config = dict(
    encoder_arch='resnext',
    model='contrastive image-text model',
    train_examples=97500,
    crop_scale_min=0.8,
    horizontal_flip=True,
    encoder_avg_pool_shortcut=True,
    text_encoder_causal=True,
    text_encoder_norm_position='post',
    text_encoder_positions='rope',
    init='torch_default',
    muon_scale='match_rms_adamw',
    nesterov=True,
    adamw_lr_other_params=0.0012,
)
Rows from block 13 of the image encoder of a small contrastive image-text model, named by matrix and row number. Rows with one number belong to one channel. Each number is 128 + 32 x the weight over its row's rms, rounded and kept within 0 to 255. All counts start at 0. Numbers have three digits each. After the name is the row's rms in percent of the matrix's.
After each channel's rows are labels from the 100 images, of 14848, where the channel reaches its highest value: "colour at peak" is the nearest of a few named colours to the mean colour under the peak. Only what is clearly more common there than usual is listed. The data: pictures of board games with random positions, seen at a slant. In brackets: how many of the 100.
# convs1: grouped (16 groups) 3x3 conv (encoder.blocks.13.convs.1.weight, 192x12x3x3), inputs within the group 0-11, a 3x3 kernel for each
# convs2: expand pointwise conv (encoder.blocks.13.convs.2.weight, 384x192x1x1, transposed), outputs 0-191

convs1.153 086:160176087170185078110125095117105143106140153143182153160167164180143117154102121122092131101136128136119164186170103168174110102137103145101126110140111098093167172093090125116119201164119110106187085154126114133108113103143107121105149092133125092122095163180112177186153094154109117152142141130175088112113221158086214145
convs2.153 094:086131112100120142132132148107167120117109133147131102193135210108207099151137149165105161100086121091135059118101146091079137079113129098101026087122134147093146116119097154098133176057103119115113158180111048176093130124065127104123115127127176009143125119132123139097103163132124079151111118147156157131146099125160103126101131093112105132192128103151133164160184137067178060163111106149110117129121120124141112156144089115093091114097145085136134126112112129169171106076124076127074125142117117160164076084103151123079149121138083104125153105119107152098153121109150104120
colour at peak: pink (40)

convs1.129 098:087176084100255061135095098100164148119144113109117150118135128110189084109111107114154092103171180130121108135108121129136123134162113111149130116097190115136093146115146132113143119102169171122138145118121134121111184125137138105109107124120128118134151079166175116151101109156111086137146153163115104106076202187162157095
convs2.129 096:164129133078137125073126173113180148130127155069111184100130086067114121170092136115053103146164106081150130166084137090145148142121117159051133146115113080137155124110245092092198157109152101139095147148101127161151143088145146123072088153161151122103200122135090142094176135118120127126162189175116112201099142124153152162165087093121128113107098099073147132125116145112196153108172131062121131078153144122093101135144134138116146119099108121120129148133046113122093105143128087081139173090221159144127091123105097101114080099117104090191129112111164066140094103133104116213
colour at peak: pink (58)

convs1.135 085:103131094148132090111158127077129085128139101115095144115110137102194129084124150097101120087141174161102103113117077118098119129162122129129148056069180126017150107134087137064064107165146127163144174098080119133104111117143141179132115135110139117174119130141133141108165069145088066032180139125122106125141091125105148112
convs2.135 097:109138156123114151171099078165120112122067143069123145098102098070128127144081080131102101132170121121133107104070152132179130182131126112205132161107170077166168165144142129087086178118127137105094103131167115110122094180114156101130113184132100130108119125102108135124115159129163126133141192080134129166131147110127069064108103141092192137146157120133134152108133166108111160088134160094112133097154084134120129149074171146070111139127118151107119159142121175105097122148134127131081135107115182062090124124119087144083141145123146149137150134178125159085147105132173095152
colour at peak: pink (59); white (30)

convs1.26 102:151120127108070120149100129129121069146103088087094164110131144143221106087149141141125138134255178106156121121101145081101128157127088097135079101125071135124099119138093163097101140134117073145120135215161155095076132118104146069122116109161147127126093057138141110135128115133104088128148135094129135095120112138113136098
convs2.26 088:176134096095110123116166130128114168101120155078081147083135165170123142099099107160134183104138174149156120048067157122123141122115156132173124097155139181193101138118175104140152167203113139159166098134102077128089176147091115085147096079066167144122141103083171084145122118139144184133111114198122122167194131105150098092131188157122131147095104092130133148171109153104223124115105094099127161128140085137105072107129055132171135150108116121166130133159143118075165130062079060136129099111154106179078133126142113150106168122105159125129098160056133155138159165158136105087
colour at peak: pink (53)

convs1.85 091:108104092086134122155110125081083079093172148111133113139120115117134108132126108138143137176126083135102177122075138119172121139093134155101160132155125111137090141139097094096160169113103124163133153022093110205167060067159110142090083099122157083115128100120140151096092101130140095062062127148174124167154063093078112134
convs2.85 102:182144096117123121097111161117108122091114134135120139114135126106174074077130157054149192120171138131166121130089171130163163163140112156127179106065139180092122145150146152165159102179155157108119143101127214079143159086130125129090121165155227153085145115074108186125077143139106193101109154140115112127110097181157109096106181118096143110136160092167103123140084159104079138149118094123141163145150162144133149117187156140140130149194133120155094137101134155102107147071159115108112104161076096106118209104106162141123108056133098175136109115086114126109123154111127085108
colour at peak: pink (59)

convs1.171 109:148130135122176132167150130098128126149143187090120058102125121113076139147132186113134101141135162081113064107116167141122144132104121163144115155214100150141090147114189093170119119128102144144142109140109118117116130118115134129174150142153082081128099113133176155211179093209084094090150118165183160056190114100093100136
convs2.171 095:138122091090083084102146111004169110110091121112058101073099138114040128143144132131136090136153111115163050066191101146154194084113152132042069160146128086086161152106115119122093161164105117130122105122142069136122103026101128134124106136094113155150124139121133155142134119106120086156119108140133142129122158121148132107126121196080161133129073141195120157129098128166171085137134097135111108129163111128160083074104150128139108146197153147088096155141122166109109076121156122124090139120128143117071116124149115116116079111115140154153115136161101116103142104130183126098
colour at peak: pink (35)

convs1.120 109:130233097092130198130061158128093192118117078134153132134198121095153167124111159059185193124074143109127087163127150104104120130115131079130190139099130129135090131095099168160124108110116162158100117136142172157133128150085109146147127137119150112125136115100155124117168129121099108154134113154108143124076088197166067176
convs2.120 100:104083157125116147155072098188133160123092149099147096150168113100108119123116155114173155138079096173115136109073139143181112145056065139108172167089156005203140149087114090151120181188137110194112129120081112097162134110121089106105107116136129144110178085141150111129102133138166173155131133116141145110147111094120114137115144162121174112139128141170066145157152112150153130058086130100161112143171129130108138170114116151104127148148135165125158102112157091154163116145169161121164120108199098135118129092114130163124135148153214180157072128118102084117180129096122105173
colour at peak: pink (52)

convs1.80 099:120218118160240149139144130155111140092147108150102141175134147187176138126174130113083141161144141097217135123096128102109134101118120134110122115151162148107123090123102118117136184123079255202117177180120113102131129086126107114135099089111106130111108126121128152150110114155098134107118116134137133127088145104132082137
convs2.80 096:117178126102088116134183062145133168126107141087088115149147126110138121093126161147137155126115147146154076154096147106144152161119119152149147157136158093151132156163102138083139154095131111205113151144184177156125153168093162078121127149101178132136184221161118114187118133153143078101122130103131146112142126107145166123123123188175124082160177071110129178000148125089147124125129079126126155170166104132122130134137151153177140123085139187111135202096193130226122118175110134174079150128139133103130105219121174103134156121132196140177158150086138132116132197135099149135
colour at peak: brown (46)

convs1.18 123:124158107105083169196077121101155107137107119122115116129063144128092111140114123136136104130163130091139144134114134146211113132162117124128187173075112085151142123138156144027159143117138088153114104113135131098130086175095152066193143114134151129103122183109088124107133083154146083117120130062110176138120057160213094126
convs2.18 105:103099129125087096105062162147107159122098100124179126094163122032135108107103128109146163113127102127152102164133171159143105097118123109149095168182071049144126129145104093155146063140126131162116100143079107099121120141138107155076188111116139080094128106088132099133062167112167090099189135116136135114139109152111095157118134116201168078135116122105076070080106169087143098075180116092112163138119084055127123114121108225082106120113155148156130123154095125133103207142148214180183156094161161118104194144127124122101161153136130153085127125146109108117129162187136134167
colour at peak: pink (34)

convs1.134 115:147139124128158132118119166119147148141127109132136110123130153115142098149116145236158125119133139099150111134135109141133139154118115053085107223146071203185106121122133130172139151099139121084093125147174134121198140109138140153137114131120137115135114142133133129126058224255104177123095123122129147105116171130137122117
convs2.134 094:136168159121121136111104131176097155080087103058135125175125125042155071093078159112103178133087145109129088142130177111104110185116132103111121166114087080153178107099132082086125162090099128163129143098136142095152122180098112173000137179120119152032163127142132144114131131116129142122118129080130142153091147088147114101131090128165076069130172123112071175192191133109122118154135057102173161114106099130121129148169111164084058151172159131183142142130098091103096137116081093075116069128144166190120117130113165166159137146153137089167094167124154142111147180125138119153
colour at peak: pink (60)

convs1.98 102:131135140131136124110140120142115133116107124126120110152102148142114124113137145101184072120238173123131126122112088145180175131171060138086146160073103123123141156153139120152115113106135116131134107198196133149119099134153126234106105135110112131133120222131101137126137152084108226188142137141116151149148140154165082069
convs2.98 091:191127157095115136164114145162162225148135173093111122135131077133120187127137108154169149132086125154159121169157123103148158093080123165135106126225064183204183141212171157147137122109180109158149133117164081148107106088173177098156152152117152116141127148059114121149118145139122102148102188184110168176152136124141162166170145116186139144101103168141099150143101187169104143158180079136158129174087151135095156132126160094169104155141141132115091158090129134122168066163113127161125148153175139128130118162179183139126164161174151120128108127104132057141137173118111102149
colour at peak: pink (44)

convs1.25 093:104118133076081109135127103086131192130082111119087126134110096185153138106162078133143115139170152143154110163139138150161139134127119207136081066126080073161123105078096101078124107089155168121085128125199121163065108068061077088079093101168086115099105089097110101150139166143121165131141111157092118127097139111134120162
convs2.25 085:150092167140086138144134150158111205160134128127055155175097121088157115160129177073088090109091158174116136164165165078091117198090110156050147141137126139100168157118181075063119182066132160166130087192181081124069117145089194167099135141161096170085135118146151103113132176121118173134097131111146117116103128126142111130123189126116153119108122131078115140085148169108147170089134159099174140128137099113153159112158111169171183117079138189128115121119154067093155146135088139139113131138105184147169092121177072165162103164139166146095160114129106110173137144079165137111
colour at peak: pink (36)

convs1.30 107:101146141141134147111150098142129112130043164123213113157143115041062099250080127120124128100048137131199146126171143144154119108156141117088110119112203086149082119108160139168141114148117052071116173121130127123109144144163139166126102138121129101139141181143113140099111126131138157135122146142139114105139130116087126154
convs2.30 102:098130141123208110127150073131104133130058133092115152110190127106086118115118149136194153141137105096145126125103142129191114067125102115079121135095118137078078141126079118164135121132135155083157120138116117084135099155167137167151130143136142132143155176062160127103087134150178102177070112082128091117113078140123130101094140134098096118196169113133127136053138184056138103040150174118124184125079104113125174116200135173115111128125132116145108127121148204115127109103130165126112141110129098104088115079140115127144172095169115121123072110082119082134148113161133131113
colour at peak: pink (52)

convs1.131 094:159053070120011122128206151112114116136118138112160134136062092139071111119160142133087067161086126116136144110179146121132101144129165171139169123092098098126167152152146109189144109147074123071102146112136130125134122139201150147117122108107108174118109178129139138127148163088122095139125135121142099099182087059120101162
convs2.131 101:115116158123173110153127165107102181119145180085077182125129131101131091143124133143132107088127115122134176154110114108189116099136098145084221082151084112097100121126071133118135157158140126039162103091173094124093178101153126122183144157148156220087141152135120135108118167087145096143087110099134156128090110110104070145088114125094086111148134098112104139100153143124122117105143142100136088068089031141130098147133125189104182113119128118149132117156096101162143084085078137231111179022115122093098092100116108148160148168136098101128131178146151122140112157161111124115
colour at peak: pink (60)

convs1.77 091:134144084141255197130184097095115128151134111113115125133161122167208104074180144110145143132205155121239140135118132111086119154126140111099140091068121138088130112178129169136154114153096115170146176172125136119121132116119094114115130093123131119116083126136143128099143118145108148100109122106139090135105135104149083100
convs2.77 095:145164193153123131073183112129075162140126093108113092157169112156161112139175170160144132157119139142132123137147185092169143161085154144132102145163065151144187153156125159155148149161156085138137148069086138055114140104124115078070154176117118132156153169155110107128107146080066105142210154157113117165133148121124114109162136101101136112138062129161153179140143093090159122131142122158143142118060111090172078118140146121131127169168151096096131161098127150185115133165118093196111140175146119131156086128177119120096100096146104175199108178123178131126175154150148092134
colour at peak: brown (50)

convs1.136 083:146113129135143124120111122138110109114133094135133157109153106106238146074130132108124174070133142167099071131110128120065141123136099154102090095062175083054193103122146106061111110091134099132160176102097120093071097119142145187144149126155120135156130150148134130120158085067135053055134159148103098126134100114143123094
convs2.136 089:134123186171097128109132156134095138104155042140115153100106143136111147104157143161139129095162134115146084117094087133216055137114138146160149106081142112184111116119158128089081147110142108128111147131098107166117194223102156123086118086134147191101114145053097119140166151124121073101109132113122097151099123170139163110146102103113197183155156136093126158068121103156109118151138154109145108055165057140129170118096152206099151112160144169101157158155086150117112133070164128118132142097094124101130141063098115122127103154146102130132105156147138112084134122150088066147
colour at peak: pink (53); white (44)